Weights of a small autoregressive pixel model: norm layernorm, batches of 128.
Rows from block 2 of a small autoregressive pixel model, named by matrix and row number. Rows with one number belong to one neuron. Each number is 128 + 32 x the weight over its row's rms, rounded and kept within 0 to 255. All counts start at 0. Numbers have three digits each.
Before each neuron's rows are labels from the 100 images, of 14976, where the neuron reaches its highest value: "responds to" is what is common among them. Only what is clearly more common there than usual is listed. The data: numbers of one to four digits printed on busy colour backdrops. In brackets: how many of the 100.
# fc1: MLP up (model.blocks.2.mlp.fc1.weight, 512x256), inputs 0-127
# fc2: MLP down (model.blocks.2.mlp.fc2.weight, 256x512, transposed), outputs 0-127

responds to: serif (100); the digit 2 (96); last digit: 2 (62); first digit: 2 (60)
fc1.283:135140109144094172100104198052154104106155097096159141150131139068172121106160128125159056185089118135109130154105146082113159147142132162169074097111120165197156186171106125114137122106168183090131145145125108126108124112067185118131093124111099213127136214093126111088078082190141149144123111130117094134105138114081147097148141141141116099153136139137096086134154116106105141159166
fc2.283:072092123197166149070094136148101133110124145179053123150051131091125174112129078160156033153139080091142112165136132095187171167077125148139079131122128109132107122173083129177146135150082115148117169128141081097104155186109071133105143117101092158175122123072149149098064063186142171132104107117118118118163165173094125117097086169136085139178111159149161131187163159160125146204119

responds to: on a plate (98)
fc1.443:113100128124145085150073101121177129134126102160155208132168146148109074080149105090095154116182140137169207088133156125136104138071142113094109112139130129087123087071081202135138170107102139096131161048114159120092134139151095093113131100146138150179128128138132099134197160124147167079112122142103110147122090109137097120146131132144117099150127100075168122132151139131101187054086
fc2.443:091126134156089157114115176136074196151080115088130135138160109108168128145075113128182131115105101140075157139144170146159142113143171111147167072083110153082068092155187150135161096089111144108124120140038131133125104109108164163150132143108082195128168151141095126186151123143132100152129127122089167087167101095103159151093164032147135163070136157129165140106160098087099061081061

responds to: bold (79); first digit: 8 (26)
fc1.175:126112129130125170106126103129129097151122105127115152155093135057180098121136174132136107082116166061132165088141113131126120102103065131094175120123109066165121188134169147112124104131152116186122159098133133129096095203133113130120104133141142131081137090109140129154170111143142139083167162126117130127109149103118129138130103124122140195108132187151138155174212161069148174165156
fc2.175:144152127186093212106111140118079118138103096164121105134138134064126128133108132110132088102168139157167130094173135141137126118116108127105128176115137158222120108106160178184047137101143120072125133140080110133120108139089154133056148069137132130132124087051158155130114119101150101123090104135114079155194132111200088104134089142102084092089111106122162126151149129181116133107134

responds to: the digit 5 (68); length: two (54); last digit: 5 (49); first digit: 5 (40)
fc1.150:155089111138124149115141168164129142110129151134109170155117133149156115138134139141134034122119200080194059071119067135134100134112099158132197172125124110178109116084194154178136148101115134165133104103147133083096098119149151158101077115150114201096121132069121131120136193166137153038109156096103104138094086146166162153140189168104168195119106113125097127150129119091083144150134
fc2.150:094176082190112162141140120134114110101131105154191078143086141149155161132121062139084122088176179064160137090165113167111071088121077121103074149096089138131106168121104107103167177106152137109134133159125091151149110160190114140172156075134152128157101047122098137144122088129141142166144171158095073141115197115103110153147093081073107170135123098111122127157129086186164153128144

responds to: length: two (63); the digit 2 (45); first digit: 2 (32)
fc1.160:140152125178130168083091146117088153141118121136139142176171079097155121183143156136117101116059202139134145089175147117163086117063088173156128162136012099145192126148099122168197104150125101158124128122148091124071112063106104108149119123130103160111104068101143114096138151155136149148142178152120145086116150183085079163131099096162154190183198121118133154107096123091169192086138
fc2.160:109132131065097125159089120188087133095131165080128109153089183132102115133144091094160099156098100148153161096136121131106139094123174195126141135132156150120070051125150197115094154160097099142122108110115122144130156139171214136114100130128131054136146189175138160205153117165148132159118096131143166148168124146213107099103140105136180152114122106081112098123122182138092057179135

responds to: the digit 3 (78); serif (61); last digit: 3 (61); first digit: 3 (38)
fc1.190:097153075185165135177087172080174113119204135092076204178084181105137107128128124126139098153128099121085145142092094082055157136158166119194070091122101127173150110135098120150155185088138202152114153206159095084113171137128199112143113118116112208147126118134120113110114172165143118100086127106134122129152083133104157099126182122138147089105127148162114153177099109101081197096122
fc2.190:164105142045134104055132145121166109146144166130103113109197095144111109130170125097139142144110170104206051171114120152187212096138093118154145087127134154177110104116111136176125143185118127075138097153189167109111151078119170142121164093118085100110102071120130126129119115140156178141132139162129053121146192085138068224127094191156126017140092109107153112123105139128128136121128

responds to: serif (59); the digit 7 (57); first digit: 7 (37); last digit: 7 (29)
fc1.403:077128133119108164156111169116141090147162121127174115151155161124141157106138095124040127150124127065116105133088120127096131119113166169173115164133094054115120095081083150186145175144165112106108147123141103106149115087195168136079095225113071131130101076071118127022140207180149129160108134111169137174178132159116143097134119136140135107129144119163132127118154107109131094111115
fc2.403:156186142176123035161157126148113133124137148152078144136108064148141134171156142070201093142141130180107154107161100088153131121096114157121105112153096166142175075178117122073098141118149139170131139105122183137143181166151144122129137102162170069083146155155105143148103042137134130087118124181114075073110138043109157167109101164126186080166063109156139100153140144136109157153144

responds to: length: three (74); bold (72)
fc1.147:163101177125084117139058160126102096123170156150120159132134148169149121110153112094140136134088134136180118124147138120138093089107094150182093133169037126118156156126168209146145167098144106119132129132113114124120113094171085109112096126096107116069133149140118074112177138138172083159088144100122146095164051165151104178112113130170180140145144093109175108171144085079108115169154
fc2.147:092136088169138124092156116106132194113162094076166120105125052141119171134109170129185134143173201119107103136138167135105162128130173133147143114127170110140093105169080130125098083152119116128141078120138077179100060114058095156146166139158166118117154120117124135171082115127129135092147157126146150135112150116114143152196119062080110117093136152255112134155124102124144147143155

responds to: the digit 6 (69); first digit: 6 (58); length: one (53); last digit: 6 (50)
fc1.183:155165061164089109164119154141125048078086156137133127124132138060118180098129112131135123137109094175115197168100058099097164063153136105124161131158116151107127141170135151151152121113138145106140165064086136158143162108132140104193155123077180096137199127152146096124107165141148121101131182083138108117083124072173154131176161172162142115079153073164190176083167099100157133177060
fc2.183:112144215084123132065127151128184167057132131086043130165118135152157142127152147163054191130191169091071075086091152081118046107190183108109115094126088114146076105086125123152107224136135104078134159074149180151099070121182106170098140147124107098170108115140112153092099199106128122143155134102124120138173127113119107128112147101085106151157120092129196138141097098162127112155122

responds to: on a plate (81)
fc1.364:144163141167111111113115196179091148135097086134163146177155112044132139070150083101074174074102024113115110135093083055097151184137195077137145118157105133080178165065118124160143186104164165106107086143128104123113139181102151047194155133075126124140148132062107113221178144110176146154170147091171145143159179170136136126138141132139113171091114131171129119163143126101122117184121
fc2.364:134118144168126146107121059111146118089157151176114143078127093149060176145064108187044156173144042189146202095153180125101160153118169109142125128162110146102155091099116128169161099071100101101146120169133086162117127161169195130089146084138168060133128168122138180128106134148119072153119078133124109129111104136110127171150024125143046137157153178136155150140053146136087131097114

responds to: on a plate (98)
fc1.124:089153077143134123164124156104115131136092060161086139084160112111157116106093097156112126116148177142151122146139204130091165167065093117146086159154132117164148129151090140111148139160152111205182149138137135100103100111039126110138077049170120130157098166164127134120172129145111118127117096140143117106161024154089095104161102142147152120142110194091103118110135123140130188082161
fc2.124:103117139149113184062112140136045170124150108080152159139155161114150160074150165059129121120091144111114123127126069165173106143179165120134113196098140096007133082148151096159114176116073150122117160070156116168159142091118123140152079152114124099146147130125141155090108184165148143140141134118149149152101143075212157081133143117101096158140097137134142117082145166120171103163162

responds to: the digit 9 (81); last digit: 9 (52); length: two (52); first digit: 9 (51)
fc1.298:127172109158104158145119086136095147069131119095075119164131137081177142167114163134096098162148132127145123126150143069139130197155057159134157157138034081162133192131140165075143126151075129155144111127127176134122167093077148118163111143137180146147117167137131095147133116101148123121114137147135186133107125116098082113148108168181136145161143158089085088082066144114109158102137
fc2.298:191140143096118107137121094101156199142186139176124129104162137128079122137108048178124159106175169056142155145145152174094071148153120138107158094092130083134115118038098147042142166105129115130131129141103166112121151149149136127166128190136136091118142106126106115136105122157121147181111184109097106122045124098087145179118080151164126109157093115062160110185108140174109093118143

responds to: on a plate (85)
fc1.242:141086098108066115134103108127132067140121097128128146111151118100164136139069122117096137120126117094120135106144166187089093137132173110138111097133138149106177216106141125129132119147147145142123097119127153131191124153096107154124100143122153130178167130127110107114145120141144132098118083113134161125125147128127134146084137240111083110163101139107159103115138091112131145132122
fc2.242:127114167102114133100156133144117154118169124092131178155201138133144112125149160135133111145139183148122158165115124093129139114106105131126124121159133177084067172196069192118161138136118153143125141126158128130084151138114085156158101139141131097092064148102117098138124075133106166128113166168121074102103169130126136116122165108117093114104124098108102087112132122160115157127155

responds to: the digit 3 (61); first digit: 3 (53); first digit: 8 (34); last digit: 8 (30)
fc1.3:146222133100158173109133174154099109151143093133159139141088116141109095127132121033156150125146133139068169186086161126121094100144178183191116104112115165130198065141095122095117121155145147148166108109104116132134099129120133178108147135133116114123160032121144117147061134103120092137127155095118153149119094127051148074140166157126181141122092154157161119140148124169146170107168
fc2.3:062147121163154089157129088137207076143109186192127143082184108119108079154178103200182110088152065097122096120091100185111210153078108147108142109138091179149094146214103107128139143144141115117098093109152125093109145105140098098153127079120101158105145158126126118058208112152143186115125134114166146116124162129104117138121034161121085112178130109127147135114069201092148139101130

responds to: length: four (92); the digit 8 (49); the digit 6 (48)
fc1.349:159143187174155117137144152111127130104172127106121115174139085154129156149120121134150116127114160072114194122144119137174083149106127147127057137117089128177120096146158126117139142122120137156119134158133198131082146072102097115139160157086152108076085144094151134103148137085154181169094176097033119085125099147091115097135119115181204186161098109069139190146152107059156132046195
fc2.349:127065145104150133134129091135126103144139107095128134121147081143153128083125163098158127152168098109151106148129113125072131189103084098130187155117150097094120128170110124153136049094157143181147145113159099086107103110096140124110101181178136130149142102131122120180157122124122162130154122111116122215096158198131098179100119131063118129094162183145101140132162110119101141118119

responds to: serif (83); last digit: 8 (30)
fc1.259:150181137120177108113165135058146142104148129141117122135155133131108153112159148048090061151164142154111146139095135075155074105151101108150144041141130104151196126172151090111120164128148158165151129080176116149131109064120129154112167189143164090147108184184136099118159142126105171136118122092123130087068192122097158117187120155119179104148077144095094124073189183150116196118107
fc2.259:134138079082148093099091092151089130172110136083133180120127160142151123092115097130125154102137147136121140120126096132116090152130125081091202156129157179130098107085106133068181126120116085117133127200069124055149117086189099154151097092166125149115132135111116125114170098105127120116152203120143143126157064160093101169138170148151104135134106099097113110175092109122159111122149

responds to: on a plate (74)
fc1.16:133178063124131165152104125080148151121119118108114145123121153093145163071103149128147095157120095097137150139112103091151117136131132147129148059157087116100129143131116146130138137105130111114140122148106162120112190059117156130185109097100192183141207125080120123129101128145163158111139153072119115127111131097098139143185185164123139141117049154147187171130106171153063139172128
fc2.16:072179107133095114077053145130119096134129152115229105060179188090184117135140141092123168137148138097117132086122091113167125103157174159131060115126092137173112136089116169182155215188145148083127139119109129117178134091079148137180112112114139123136090105102129079111180123186143131148121113120167143066091122158114101184132172099133123172184155114125157117090150051102125054135165

responds to: the digit 3 (69); length: one (57); last digit: 3 (53); first digit: 3 (53)
fc1.123:077146124082155097074161159095161120105139149119102136196144131046095178115113157140120155114166180093095095102106134050118110169138112122153112124115154170103136102180119139187087194106197176126123126134147096130135188135135128136164106171103094085198139075144134081112130156115162143067157106097167155142064132100075102132169178153176146109164127104170118095134199133127080211077081
fc2.123:185156119107120167077124138121141136122109115111179166141128042171109105126142080096213127108117161170136120109095097141122143138106124113179193123129122103156164102148176090091103110093095144137137140120108130093124095120170121147110139087151117146066116177106137158090095128142126152130091129098126121116092172074208212118169107140121107153206115092094092150130147139108181155095127

responds to: the digit 5 (50); first digit: 5 (34); first digit: 2 (30)
fc1.486:079149158186119162144143111102180109164121157149113197105119116128089084104136125078112156113150122144143136141099118088133118117119135142162175160159039143164124109171139151108161170064099165197122125084174196096097113137154087147076083099145124098160106093152124132146131154099158151083128150140125158136121095118128122115126140114175155118097088116107191135068102066107106151141159
fc2.486:186144112113147126063146139160170094174120151161106176120100120132159104113134171130168059091154103124130143175090147116076139106105058116072156099119106126131144106180064136068154098119152157128138123146065161095083102113122148141126157129139070183124141167150097140157122111154130135137155163150103087144123181154114109217081088136135114161046138119178150099215121149115051125130116

responds to: length: three (88)
fc1.473:118138149159158069130091199075156124137115160152133195129149112109110095139182100101087166184122121194109147158110168118114181108088139181204122127135085173110173066118174193132123157098135094084166198124109162078145147154155122085162065148106082106072145116125110089131107177167163105144083098111124150136109124119087086123122143129210192143166129106127164140090102097123123156115104
fc2.473:058072085117113169106152092150123135209149116120112074105100133089118115123092154126132106146146113088156158130158173117175095164086071109113134118157122109089082188152149156100113117065113119165154093210143125128121120129121112155162151144134171092151156155161124141155137094141114110094139189172157124115166162148144127122146126153111141161109147125155051135174159104132061130090136

responds to: the digit 5 (74); length: two (65); last digit: 5 (52); first digit: 5 (51)
fc1.390:087088101170105136211110165087113062114082142143163144135129222067183143120070147098156125154129171144106163094126091130084107092106095194122194126115142139057118145122188180144106161115155099176118116100131102122108138108083114153130110107099146117154189140110135111133173121111178143089147110108130123121111122125117152124159116188139131138170175138143153155108124151132097174127148
fc2.390:148149141141150114191164113137094162098141110164079128154114079176133117130101057120139175124126121138134092092129144147170109168163115112115136076115134177111102197162097081086124151166157152110119113103185106174112187097086120137105144142143136143125112110137157124191102101091109123057127209128100068085116112104089037120119148135119137168153092093115199078190095151199126079187133

responds to: the digit 5 (59); length: three (55); last digit: 5 (33)
fc1.375:104141146091105104072144122074105130125109122016159156158135100150137111135106091101139118121164095089166151134171144091192173153086104128142175133133116165142131146125201125095122196094138159140159094172144184130068154098172118144173034172114155134181144067129132122126107131146121133150101139147066118145083130111162109125117095117121163171196099121106179075063169152129097090164148
fc2.375:095171178141162158130168131163115159147132129167093142186123094154106082101104124142055207130121092147167144087105119054063140144170168127155090163134142127169136087147087087102063144152108108138117111076169144098136130147142092173087127131084121123161096185170117151143152129155151158149144164134137098135129110187077120070112167150118176088138111188090146148100155072145150116157088

responds to: length: two (54); first digit: 2 (32); first digit: 9 (30); last digit: 9 (29)
fc1.269:127101133133127100091078106101095099163105147075125163184177142104137113137054123166131073119102130115052132118126146092120104159121169180136107131133082148174131121125094144127156146178081188127146129121138085173120176175119150142179151122147091168079152089069131062104180096119152069133077105189152165105097153137090096152145114146205125153137166154129130130146097173131090143118099
fc2.269:116119112111033171164105101113098148134053146061144107064108150197090123140117110171059136135123146170135082126185117116160163146092094164136177165112111127141039124156172093093143148071097129150112111136112154138107108169053182101128076123216113116143126127155125155129138203129142069134124101106105145134179155109186144135121153135144149135101161134116150156098205117071171128114124

responds to: the digit 5 (90); serif (77); first digit: 5 (62); last digit: 5 (58)
fc1.391:058122135118168070113106099128120046097129133159188176131090083119109125135137134121094156118065177115107079079120101178147191071100098158170138153140150074120115127095136214124112139108110103177133106097147133117113129060136140129171146174121139109132137078111103076190150146122134124090152129126099123139104177060178121102138124135139186197182128062140168157117142117130115144131189
fc2.391:099055130162100161185162140127105145148128144144115150109115140138137100109094096144082073111161180089130157200161166137148172191116181126122090148143160097173125111134112158222110138116105110094122114117117136175106139151152204155120138129124116100085143100070121139110102083112131161161129097094155163113210138166137139180122108154128129094090148141135121118129162129213135133137159

responds to: on a plate (95)
fc1.197:124178120114150138124095172138087067074147138099181154082172169070151153079172129106107117168095169104108139108130141086100114118091107152155080105125060095110155160122132156140160143115175131080137158124150134093074144082107179155119134154108126169187144109185122095173105123157144115133130163137141092117149094129114201163133125197138214147138145095101159082137169097039146128090152
fc2.197:093170104136079104069043163127123073156118127135203136107118198058181113129114143109087113126169133086122129111122103187153147098151164139136076071131102176140141153111067175149151204173111110111134119197126135121123134099127105131197115136119176113137104093110134104153198107159129148113120111155140151041070088167094095189142136123121129206164127099127163115128136061081124086103169

responds to: serif (74); the digit 6 (65); last digit: 6 (43); first digit: 6 (29)
fc1.71:183165171098150153097129125116102151092130077121152138214149183143132119109149104124128131138137108158103106116080114141172133147145148151156089073156089055151095133076091112091128108092137132104158147195122139147127140053084132109134095110133162132094113157117153117147113094130160091137105159202053130102129103158089116142158120154152155106156090123064125109136157144174086128121141
fc2.71:068096075136115100107118148100200147210086116158135113098178083134139103142119163097190080099161149115113072098118152068116163188117093088143212128102151163168092059156119129181155112138128107160132142075120123088158117127089210093083213147145116103135166118125114146109187089120134088137133099147157067114106195185072126199164156153134119097063113130125120134136189109065145129136117

responds to: serif (54)
fc1.187:122156106125125137135111172109114117057103077137150120148120142133165184152170121104167106137129155089152145100128117099132119078123075166148105126118041092108185150146185161128116165109137096116130100149174161112107160047145176127157163146109199127136152112100152127137146138149142123116116179140097128113133122129136126139167137167131186161183124119070171126108142084092146131129175
fc2.187:066157114135093110065046144120125072125129121150197106072144206086207093117116145108117138138141167090157134069115072148171154091145139138132071081119096140134136120114102200178165218157151122093120133153118150121156127111095104146153117123113148110118084088094122101134208139136129114142120093160126113070092105164094095202096149128110124152200147104081168107125153055115128075113197

responds to: length: four (100)
fc1.441:098095102114179054132125101126180117127149091098133135111116136088155167102183106124171136143092111119082081096114150143138149108128095154127137150142102125117171103103142152128151118152120166093133134153124171134104126093144170095199136183123196162081126125112108135058186129159158132128153096104090203123079029082155147174161160127128159154120138162127140108113116137138134167155169
fc2.441:105156077153133113136134141096171126144153128096138113108084108083185109165191133176166099095183173135123073053159130112095103172119097104138084128105124112046122101096137124186098135142143153125117118070076152116151095153142175122105189139165083167105100129095091127105049108176132168127088120069141131141059180071099146088153150156116081153086163152184110134135125118135119149168124

responds to: length: four (54)
fc1.348:092168186186148103139094161120088147123125158135184144116135108117150131127061126083149119147068016154140173202060113113156183136148087124123200147175090151138084155085198174119126149182074121075117108157162163130132116177078147111127091149130138121082123128174137143106127076100158203169132111095162100101136166084193137112151131160172219157125111127117141099115097126125166114127106
fc2.348:174106085155062114135152115145140148236148092139123139091125125107175115128169083164161141142101107186146110131107084098120152139143139137109141113151093193152166074162135149097131136169160163154114131082057081104151154091119151130104192080131171110140108106066126152114149163079106084097157117095124127127111141130120075186146127139102161143076164189117146081194091172123111089108149

responds to: the digit 6 (66); first digit: 6 (33)
fc1.301:101105088162095144137137140147145123083099136112111098078139054088106120113122163138112183111149166143158165107117131149140121152108088139115171166092143186036078152155160239100075150153183096134159177121153159103143148167100137120171126143110130063214132125181132096149159131152133133111163115069135123155102049100082156127150167183158153129094182136170150108078107078141134167112144
fc2.301:125137154113127128125117085103148137122202149194048137170109163115235106111101093149133107114128145145109110164067172069161140103182179141156137058144100151121112126173081161122187105141133101121122133105162205180095080134166130136110177157108078126064130112096147117105109072117112108146133163148108099119139181181119109219126104155147141155132111130089096108178084107105129138156080

responds to: bold (72); yellow ink (35)
fc1.488:144185065117090110086120124111132133088091097101139143132120195068117176142110090130084130152090143110113146138084097145069108123111146151141126128129069094104177147114144180157122185190141110123098129103168160150084145072107150136153105107153188123177188103075143092175183135167203139126119165153098186114139101109136124113192102181189173124149146129077168117110101102125135175084176
fc2.488:088163133135122131098037148136128054122128132159182107057120200096186092108130106110125137116158155084149132094127092125162155080132139134123064121135078140130125131112095213157159214159125126086128139160148148131168128078102136152163109121099157134138068059088110073145232166158139119170118101143135128097118107159069109191084164142117145155166127074094149109110142057103158099115168

responds to: the digit 6 (46); last digit: 6 (35)
fc1.244:182116167124123084125139151139152111083136112169150142093123136134147126091106038159156108116149080106141147191058121126093165122079103129132142138164112115172131178153149091177123126136099111171134086103099156099117135132125132101062135126157136138134113176138147130139146102128125105138103207104131074055090102125159152132123180123134095113164100082092102110154151104140111153173100
fc2.244:135170104146105205123141144098121171170135133088131092101159136159113123149180176083126135169142147196106098089144122180091122102156090135153177134081142172121162124111105118061119167047170108136118103101180108183140122185159141145122095108136156124140162125071121106136108106140153141125107087077110148163141112107121112155087144132084215143089100131098102155130111171102125104118144

responds to: the digit 5 (57); first digit: 5 (42); last digit: 5 (32)
fc1.91:171140120134117137122118136164122128115112143136141160127144077112112119142144216116066148122106149146105121131169124128130080124080144160168170149125114143156130112176143124113100185112196138118154156127093153039043163171122116146118153089133128150151157097115123105111122107102124145112114121146125129132217081101131107105123205141144167109067118092184132141111074058108188194035165
fc2.91:070081094140081118156109136111148126187168135156108188054159140060155115125141091131187122135160115138143176143110059117142155162101028124131165092131128133122135097137152146110147125136101138163115109162161168104087117113126057121107152072167129069117102161120122132116100133047114114191143144106088078139090235119141163153101054168109120119143104158145146207092103160131133133129159

responds to: bold (82); the digit 3 (49); first digit: 3 (29); last digit: 3 (27)
fc1.237:130118061158131177110124136124108099144147138159112138115165182118109135138163089089096124150086139151128167100117151121100137096099108130143157127148095154054107144074126231127137160118068139110162169115200074102127172145076130175142159130092135093216183120128146000147124081114133118100112138132114158079167116146143125133135107156149129205195123132155107132110127139123139156129135
fc2.237:149147132138096150141163102088120105192102078144189142108076112144126076160147177109167117134138093163126083134138102118178182162085055099112179120092150127161100125187146138115120068091146088194121091152109079115106101114080158115141081173154179163100139098106096149143152124133141099112109118054168091136086205107187116094132102091118174145083117100157119186095176095064096076140128

responds to: bold (82); length: two (61); first digit: 7 (26)
fc1.172:126067130040095206156125078109125136136163127113186166177231178121149167104069174165153154110114129116083106168080152042141155140139117143113094130127134104123136193122129113136115197127126157092124100136100142157124167105161151108156139127118088174137239077113132118106157061164150116112118135180053118154201069085145182159148115113108118163181167143137206113134117132126134101115102
fc2.172:121145133179101147159157138176138097093121106114152141176011114143163123172149145158099098106137105146160132067094104162179131140139074128105163133121090111114103094108157067077129125135156084134116111121144108116166135179153171134173089154106120167109101097144138133022110131112104157112151106176149093135161085160105141117116112147139130182146063104147044172202089140145166090114099

responds to: length: three (57); the digit 3 (50); the digit 2 (48)
fc1.459:089164142174174125151126135091129092124111125110164144145102152038106150107119070096140107137099087096062162096194164118134096084088122124167080150164042129152160155177104108153194171105220128118143099159146172126052108088184143108096180161135119110094129114138142141128181114137119184176132181128130061071128133185084094120144126104138151196131146124115161110097180117068195134116120
fc2.459:123051153192116150096142165126128173155097111126118198103193063128100121112111144105176203127188170131173082155096195066173159082159077094156189179166151123120087160188119128168085143101108099147132131148049122133152093143120143163076099085130143126109083125142135127111140127138131092161101165117185105124119147109148156135138117117122205079195067142151125138093092189127110138102129

responds to: the digit 9 (54); first digit: 9 (39); last digit: 9 (28)
fc1.462:123084137130146064091066101062142181135152140112174161192136143093158115085153103100050096152094102141151108094156144130130136205168074130170156060135089162097208180079191115143130152186112143147158098114139072133140126116136137151130111132177167157165115150095146104175114163127137081145095118167148091124122086159153106174155149198175112164145115103117110052170096125138083111103121
fc2.462:089111098118150119146108124140110075118128173141154126040125167130085156099106093107152206157084159157082097125186111114087208113123105138150153199128146127160041075116117110155105149149124115126122115109062122144127151156087129120091125137096070124088104097178106143106163211102131073175148084124103176144149133092156148117134156067083144134069178183132159148073124116146105130151126

responds to: bold (98); length: one (66); first digit: 5 (34); last digit: 5 (28)
fc1.171:151149098118106122096095103113147119105114098118182151100163168114144146146150120092118158133107145073129173129132116130134099097114160140195159061162066075091138143115134158112149142146165126107100153112172140150083161042119140158166154139135182125133183132111131116146147050171207128100105180113097135133122144109137144172182111172197154139136052118142155120100135137090133188166142
fc2.171:079180101123108123079043149154125090142146145147182106031152193082183111117118130099132141135158153111140130099117086152172160089116141156117068094152090136131122127107084200172159185200128129112125120151119158137166121105114108166187119114113149131124083091121120103129204114171135106134129100156151111064088092156101099192120146117127147167192132120115148134098148050117125081122152

responds to: length: four (63); the digit 8 (48)
fc1.428:152108125169147118196092122118108098084153124115122156115141132130150130150117132150153137154103129101128181145136149122146175134095152178162139111177060111120106129131103126115161130147186160148098148144096157134057146066091101119178140198101153122115155118136123113152164079093161191117093144118071122106155075116106110107145151133183163152143114097096167137089115122078084138156137
fc2.428:088193104163113095092033137120138077127156152125182110074152166078206148103110131086119150109149172100150131097144087139186153097126180127113077082127083124155113103121085163168164198174147129125125128150114166152138125126099103129173120122112132121120102072109121095122220143159149099139125143145120124093124078119059093204124161102103129177189153107113140115132155025110136080107192

responds to: the digit 5 (87); length: two (81); first digit: 5 (61); last digit: 5 (47)
fc1.234:109127122195169110122086189164134066034115124171155145059114159141103153139106056114154147100108130145133153144103120146104168065116149127139157136141128090084107095089152255154094122161137101179115101070124137060130126063131172113165148151107107111164123082138119066163152162132162127124164101093167136123143124144107141116146159167117161132186114044184131175084149118113117173193124
fc2.234:175110158116076166161133140155106146159118146167092119111136213101083167085073098178072177147120154096040133145143180104135155145172118137144139088117123115054073153117107094121130188108123111073118137151159105171108158141172078145097084082135107151113116132118158115061111216184137160177122123117116178123146098137168152082156101135160091126156102173168186093119053153192134146115096

responds to: serif (64); last digit: 6 (26)
fc1.125:161156119120164151129109171143102108142099141096102150105141148072159115103126149085103090165139148163133121146063122098099116116079150119092188100123113152139134092132188118161121141209183105133158136098081152121102171129095162193086131098142124139144159157149140122152140133122147159097161166068158102147131096156055167152174218176138146096113100138089090154091132139115121107151096
fc2.125:167083132149139085155117124099150111156156118155166167138096121104111114154144124111148063117145106126137128119122171122132151158099174132123075168141112143215077105069067125136084134125122108113111129086130136124113134129161148079153123118089152116116129147154116163108151089092134109174145127129129100086145161148168100125145017201134163139152205103176189126165138116172113203132173

responds to: serif (58); yellow ink (29)
fc1.267:157121095159114153177103146128109103065112127089198129114162125120197110100149104112142119149128153114112187139103131121177167131081134150207121083154058149129080166096095137069126127168147113143121156144149161096122165088052083171139139155089150123113177173101147084150143100120186167111081171096086120056147109110127206141161172158173111189164120134086105134104147118109119139113161
fc2.267:090184110116098107056026138136104093126124140129178129077151224067187103134113137075110152122164166112145108067111077138153164109124185151087100103119073141129119135105120181136161191183118123125125116191117156129188120121109144119165093110127132132142121102095131093142211140144143116128119094105143149075097109144089100170133142141121127165165152109079151143127149033123137066103150

responds to: length: four (100); the digit 9 (49)
fc1.412:109123137133168164192120103117109101123233080131145129141140138107119157096113113163162071132081152131050131083172107128159141105167139171141093119115136098128102126139161123082101126116192149154151183182142175137165153125134100131158108149115142125088113108079137121084148129118120159170144163119060159117101127119113152145120182175138105092084136123126193167124102114104157146115153
fc2.412:081086115159110124103106089181091125176157124095139114067125162043133134101132124164147162127135149143099083069150145151114142105154087134097150077119132108153134198158106104145083069191143148158145135181181171063164107118109105124148189104133156099094144150155142116141087074124115162087137036164141149133090115132153103083137117126079055126116149190179100114119132108178074136128085

responds to: length: two (62)
fc1.220:100131151101191087071124137102112116144143167099175208150131176099106194119083116099146171132174135069130094066137130048145135172113168135131154094120138165111113188171114131164102138176138145139124089154131141107090150150150145136156125127107140134062202086147092102135121116111150153080115087101151123176141142063079075068172105139148107078153104109113150161166149095103120158046086
fc2.220:185145079146147135133104140143081196083114162059097142070130121110175107121059110177146110144086142124118110121114108148149087124097180111108172144173160146122133157102147083121079115118123158127139131129120038089141177116157169088136120128116148138112109155147125112093156082173132105104137114102155166112105200107171115019154165122142126134135106099064133102166133146088168128044155

responds to: the digit 6 (55); first digit: 6 (30); last digit: 6 (26)
fc1.417:119081164189101140123117117102078174163188136140115136150179133129124167080188171142092126140106109110120167128145123099178159133104104148201133114162065121123126153152099142150135086150176142118150120093165098158151105105163109091092118146109089127095146076151154033145156174139160084130074107115079101124165150118094121115152101135188172185196120063170115126083090108077121110091144
fc2.417:200134098054168094101112154119162114132074109136141196124142099119197107122165112175148119128102125157121132170092139135043108154126180132126129086120224128101160138110172121070104086089174132130106130093074116134103117076109090132128122082122137168099126230095102117121113178176135144114115184088096158119127136143103178121160157100166122072151102116152103110160124114093126201159114

responds to: black ink (30); last digit: 7 (28)
fc1.408:174169142149175098125080166118143161096119145167158117084110081090149124129167135114109086165076135108118065062113158115169155145077150153113181181136114127092194200130099139113168149146109131132096106168212186153130123133100185112134149156138149143095138152128136122122210088165138158144122093201113076119123050068127104130147132128137170125084111160159126078140131128081139139130097
fc2.408:091135163138108138071133177145121144119150106170049145148187119132162126134160119145157174182134108164150140173056047151081192164201097155155104124111096132125193078111104169109161125123157153160097147127163168130073144151138156115067175216149108126130138096185138108101100136103131095108117112085104081133122057128128101110114074147146114146091155155156102118095062109127107117099115